config = dict(
    train_examples=97500,
    targets=['gadget', 'main colour', 'finish'],
    activation='gelu',
    slots_per_expert=2,
    layers=14,
    optimizer='soap',
    beta2=0.95,
    shampoo_beta=0.95,
    eps=1e-08,
    batch_size=256,
    adamw_weight_decay_other_params=0,
)
Rows from block 5 of a small image classifier, named by matrix and row number. Rows with one number within an expert belong to one neuron, the router's apart. Each number is 500 + 25 x the weight over its row's rms, rounded and kept within 0 to 999. All counts start at 0. Numbers have three digits each.
After each expert's rows are labels from the 100 images, of 14848, where the router gives the expert most weight on average: "patch colour" is the nearest of a few named colours to the mean colour under the peak. Only what is clearly more common there than usual is listed. The data: renderings of 100 made-up gadgets, each built of a few solids, in any pose. In brackets: how many of the 100, against the usual share in percent.
# router: slot weights (model.blocks.5.mlp.router.weight, 32x256, trained with AdamW), inputs 0-63
# up: expert up (model.blocks.5.mlp.up, 16x256x256), inputs 0-63
# down: expert down (model.blocks.5.mlp.down, 16x256x256, transposed), outputs 0-63

# expert 2
router.4:486521496516510524472480515473519465540469492470505468511537474507518506535533521476481509472505472516466476510505541452466514510520517533501515514544498476479545476494458538473521560525480499
router.5:508450475471479523499504492461518523526505474500498513507507486483520480503468506516480485485513514467450540495515497489517469471482532518463472462502533463515512532547459472479513507540485509
up.4:506503485528508494510537482475452478520513502508509503506504506492513465540514486500500491501504497484503501491509463506546521504471503497509562514465467481540444475508460526498501480484528501
down.4:513473477504515489495527492463501501476496524513528490455484488475496462472498515523455504517479530474493505492497523510487487480479498468448505498480476495485514499475526428503515526504538490
up.5:544458550475536536447499503498503519502459469519493483477530479470481485475454481507535480482491457503524449524527489534515539554480553458478489512491515484478482508510498509500461503504517505
down.5:515484522506485461475493506494493487492503517504475449559481487497483521533496458476495503515494514487517491526468463502500512469516504441546525560530558510474476466521514525472523502494530494
up.6:478479533494485534484506521499505522457494460518501474498458499472515471515479491520541482528520530509433475477514499477492521485490498498469517497498468506503488486518502531500528483505482509
down.6:525493516483500560480538518492544496502486475504548524520474507486517528479511539508488528508468495480486464492505494486475495484485500485509544505520530472528522469541495507500547485511481479
patch colour: brown (70 vs 27.6)

# expert 1
router.2:526520520538498512459498491536537481520510520496500500494485489486517509494549502488504496513506494452491527478461554524486491509471490527460526495468487550521521479500463506535483502475472488
router.3:521484509502459484488529468486471494493471462503497458542496525530508494492486517482533478462531517458458501530503526515490484535545500502531516472478477483537487492480497525482483471497501475
up.27:474502539483512436531490481489560509518492511510513508540494473501481555496449467469480502435544480518521487495552479553436489483514492524508518496491487474534499520500559483506470512491492546
down.27:501491492453490455558528553527507513496529430537502470509486507506509521537482481524494489514498529503526475484505436464480481467501485477451486487487503526490530501557537464473486493496496498
up.28:472484469534461514522509490485493502510525512556460522526517469460495461458491483528511494506478495492470491496506488432542472506493490487483491468492493479482443504543476488504479488482500449
down.28:484517491541512499527480500470518502486467517479529495517535503474485516505529481518533475479514496476576523515513495450507551454483509508495490451498453504528529500509485503520525522480484517
up.29:552531500527484459479497489497543501481511560453457494490474462484537495482494540493537498530517517473490492478504452534434458515474476445505520506486500489513475478519445517497516520509503487
down.29:502490467507482536527447518503489514455496542527472466477528521473532508502502478526559499505457533489479493507511481491506513536532508465477574489478473503491511524479554497487470510532467481
patch colour: green (30 vs 4.5)

# expert 6
router.12:509504485510503520445477496513504500537530488500510487467474482491496518534462490512462477456507477479493473479505494531483526468479492468495514458471490484483475476532525512511526532531469511
router.13:501496456473494537450508489550502459499462498517480510531486499450518490540524522485467485465478495504531499482489500537485535529474500492504520510497487475501534518516519478521477494479495521
up.4:545528476506533517525483532487493521524512504514458523523489528533486513521508493481498521494460534503482490538504504498497480484547519549510468489481494452502497497509510492507475508513475479
down.4:507516492497525521530483509525487469486527518481523504504535544498513499514456500499500515483539492561497530483485492508479446490506522513477489530532514506517547479507512517484475492514534529
up.5:513532509518524511467500495503484510507510511490538538523486507480515557511519536470465465520502493532498502552435453518458505513509484486510504515478495501532468531493518528545490467475498517
down.5:496505459526492494525499501459467538479477481534495484464478501466505502502527427523487517486488469516528478503515489526503443467543481459489530499489513501533504492513555466495527512526479445
up.6:453518529507512477459513488501510469496483508493496507488540539543517493518501506477483516489518485495528463483456492477530493456490514531513473523532470506460518503529492503528423476517527474
down.6:493546511484536483485522485552490484552536504456497467493481515531497479509516460501517499512545500470522506512492497506456490457489478514452444515480517507455454549481467536490456525477487507
patch colour: black (80 vs 11.6)

# expert 3
router.6:501487495487504506534460534471492499465456495533517562513496536547495486534502457500512513526452530508504532488531514499513539515509498498474504502449477470486499521482475554518502524499521519
router.7:475460501495470527492494516487499515524461499508546487452462527518483476541462479492511543494516491529537496456495471484529540504492528538523544470510491506528483530480538554533522511520509480
up.27:496485510501526504464454548468457511522505480459491473541523475474513501487470503512540469486522498507532481497454470495521483491532496529523522485517528484515522474482545477490480495450462479
down.27:485468475493502534506496514537548552521495526502437535473496487539508476482469520546505508488462504520491466504487505517493533484452444523497531476512492459509513492512457492511489518523478480
up.28:491484515504489488493502480458520481540507588516460505492492547517544507499470516508504465534541501516496500471472508537491470508523477545542471471501514562502471457537472539487486485474541480
down.28:516510516504498503506493496505473482489450473481481514476538528540553496509519477531491472480496489489440470536496495507521508493524501506495501507433474519488496517483529484512543488540466510
up.29:508512498517528504471544515509509486510510482507483456509485511467482542477480493478489504520463507427496456490530507576519502506532505491539482501515467434496471476518434507517496531484499464
down.29:454518506463506509520481503500518481542511473515501494526471487471506491533509488504518490501501484505501483449501475474490478507465515513470493509479530523498503483494522483478512517502491472
patch colour: green (60 vs 4.5)

# expert 13
router.26:510502495511475466517487510499528515528494539497505522483507523484537486503476483529490516505521452527509488461474538496472465511481515557505495472474496507479502518504507510480498465458515476
router.27:463492520474483489471534528445502504460490490517543489520492489521495513512500515513537485475493494478516531504551525479434520496499524480473493507456551494533492539501480519515492497532499484
up.4:494501515444504536522512506553477467472521530506516440497495501501466498497495495503494516489507513527500497467514524509559485513479515522504475527471474523501541460504485495513529485541488540
down.4:506541526501496534496526530501501520492563460503505515523474466509517489491538519492474534517507479501514535477511512487483504519462519483519479451472503527483509508504538485495482457506492502
up.5:513491508492542491476496500461517516500503456535492487471491500495482489515540516537575486485520487464556513485476483483472509496479489506514495486475491513517467571519492500545484522459497467
down.5:489482494530480535501479478573517488517475481494515531486507471515545492515503474513458494497431515482509466507534508479492509488487534416513513493548498482503519485486482507501543446499519504
up.6:487504506482536484492515496523518520498515454507486523454489486481511493482464507497484505496466510539520493471491550514497512476488483445529472550517512551519528506551552493518504538518532527
down.6:475467471463567500464481496515524479500509515528502491505511504488554510473518479513512471477543499525546543487487503514537469543507507520488520486487485542500522527495529500518526458522516495
patch colour: black (28 vs 11.6)

# expert 14
router.28:470496497458468511520511481482470524491506485511516467504506469531512477490536557519489493469494508538480492445540467506476475472473493532523491525471492505527542536546499516455501487501498510
router.29:527479505490485518497493492530526545502524535502541531491499504492470512463505448521544487469563462545472470507463513496522493477546490526502478465459501513502521477492515461509485545502457499
up.4:446490540514490516493550509509494466530509517493477498445544532492522473505483467490534487520507505466489542525503475508479504474536527516464525494510542491494481471475495560541479496493492464
down.4:487517487453501505491505533481501554478499535500467521535559453484508499509501482522467456440512463503494519512493488470518499500476455476520557529510512519532459556465485468498508473492451467
up.5:503509512503474519501483497487538477516473500507507507490544485491512507485502480459501500521478524519520486531490510508537502468531526503508503536480512478534515488466505551513520525480505513
down.5:482511509500472521501527534513508454524507524487454513488519495468490539500519561507472473543487484473481490497548489502492522517474537499522488508523516490469502481532494532502478531491501497
up.6:507496496512466529494537511529476541520487503455516484473480463493525451495475463512508482521500482491517544519503482498496483525506470529526534440501476509488506507518497507500493498505558539
down.6:497566501544528514482516525527522504442491518535504521477488508502512500498534536550484463502471503553499498511509510496514502521495467565485462470530502494499529500511449492494500480503480498
patch colour: black (35 vs 11.6)

# expert 11
router.22:511497515524523511469465462487505508511509532498495507517540466468558502507527479510517480475520505476544508537473518486499502500495468495540508491542528494476475538465517492501484537490524527
router.23:534486517532505498513480522481555474480520474446507479492470504509483501504485488497479507528521525501471531466518482542499521466503526508483512533465515505496485498494476555479502492475465530
up.27:489515518494466518533497476548496531463509474500479482493514478472500514546561519542503503513529488512519472486494466497486489468473531494524492486478512467526505545500488497497488510517507518
down.27:506504492493533511502551513477505438516487523532501463491508513511482438457493470536506462464518511431489497496503559474536519513501457475507462488501467508524521553511556496497513465509479528
up.28:503484529500463491495502557510472519483544500504503541472469508455491507506507510487475512502556497529513476500507514494464550539511496506518508497518489460552454508534499503545507520496482528
down.28:514492500490540480515543494497492496493467503460514514487528555480458522494450486497514466492471479509471488488464479442566508481486491542468493490514473496496499503496546542544495475548518481
up.29:460524538507543471495502493446487491505497497492534554498508491458482486561542456529465521470510500535541570500514503490490500519469463497545501526510515491488489477518502494489450491495457548
down.29:519468490493509508467512502509504493478512472573468544497484506482492452494529487482487516541477513504534511517474472517457436465480469462482517519508540493506522467500491468471477511504489448
patch colour: black (88 vs 11.6)

# expert 4
router.8:495525540456516550484481474481516470514491502500491487531540483499484470516467454482521493464482472527490490503522542512507472471482508506516535460559480499494470499491516528445485528496500452
router.9:503477519530477497509479493482520456466487502513517537465495527531524472529522476526513477519514529531479506514520511472492517482490496534505492483543461496489467500489482508483482517476528542
up.4:521511503510501500465523521495498507459542485514494518507482463504527489505487477477493489474490463535507540480451492554522488548531530527486524469511516515531521490497478469484486484513543453
down.4:489518462496495448486510505490483524477487495468532527494472448480520462483485493493440538543485551492489467485410562515466526480542492520500514479495505511515498507521450444545511508518492528
up.5:495455467429498480503480518484459514533478526505479476475512503520540504477476491493513560516486479505499519484470515507478497481519539504498522500496470504523494548523477524500530577517544464
down.5:476516509471505466536534497512503517470499510497521500485479510485517510508541468513494486466541499499454484503506485472496506472537477490486471490493514510489485490470533502494505512541501506
up.6:540498539497446509510499522467457484466469485532522468464448479501512461495493516513529498527473499490506519483508456469506486509522506494490466495501462539515505542510454456492499534491511543
down.6:501481478551509502533511486484530539466487533513478444535503484468493516514499501511493474507504505494525553544479512480509515490486482502467449502504467541501467543490472489529500500493465482
patch colour: black (60 vs 11.6)

# expert 0
router.0:486462505529528493465470492482478517497471537513478463471510496534515493526495535464464485453510461491520461477512478470479492511509510469514517521554537536526513473448521504478537559469504498
router.1:476486534518521491494490511504494536519500473497554482487534528475511509507484499500519467505504511546499542500505512549477462477496465494481476509517487480514484509510558536518478490488492499
up.4:460484544462471478540542493522475470496523503470547520523495500579499518472565514513515564526473503482528459478529458516495455499549487519515456523509509480501499472520477506536504501530507505
down.4:536482491483508562528485520500527517483485471475478527472465481466501520511480481473486487481532514516461516554521484502498478506441513474503539433545545509447495497522541495503523485467508509
up.5:546511510549497516525460520500531487491489489534521500507500491489489513484467494539435472504503509517552489483536564512534466460508509471514500525540509528520510510544465504457493473497526479
down.5:499512514489533508517445523530471490505493528479477460506505471500488501483517542541503467505490549469511477524488483528504510449496516525464531504528512498533534511551491500499499475551485488
up.6:464504491505460497526503512486509516522502517513424474479533495479513537528545513473460510497478489540496476487501479503530515518495547569493510484491495504521527534503527527486498494485550506
down.6:522514484514514494501464490467502515504490507508546520462492481524504429481545504520513500508508484502482504501497516499558450518503492497465496491511492497469492505501511497496483456490487506
patch colour: purple (29 vs 2.7); blue (28 vs 1.1)

# expert 9
router.18:492519482531506533524454491520515497518492445518484512480462540474515483455518495482470489488515507474459508508484484481489497498508495468495507501511499461511509451463493451524499487501503519
router.19:505527556481457544514476493506491453519532459490479534487483508508489487479511467481476524527481477444481536512512545469546529534521472456476467460509494529515516534440485455468475493507512526
up.27:437562513505515490497520532511527536479482490512520529484461512529508470469518538490519483501544456514468528496518511479515533512481501502470498468483507475491463500498437418478512487535504471
down.27:514520496498481541532494523427501500549533498490515473552527484544500509475473498528441475475435541469490500458504493510450512512458509510512533505507484465521542495480497497525530507472455527
up.28:524480506513462496516511480505479518504539552490499498454556513509505512477496540504480480546551534483482500478484504535506532518526502503541515542502497479468488495472451496529491474474508481
down.28:512487508547519457478503486468502518523474487458480522523450562580476463505514480484490499519486531485484521539481518512512468462475489509483474493501527540501494490531533506485495474485504473
up.29:484497499482481487478532506504498457527508468492483514491492510535499497509474446518525480497477462471520459480475505504481500498444507508510478505486465547498527516537484461504543504521507560
down.29:467461464552513464492533489471485508473463514508511486476495500469534498498531496491509510495540482481498473500482520501471519523514512520526459506481512501553539476524467502495492520494527506
patch colour: pink (27 vs 10.6)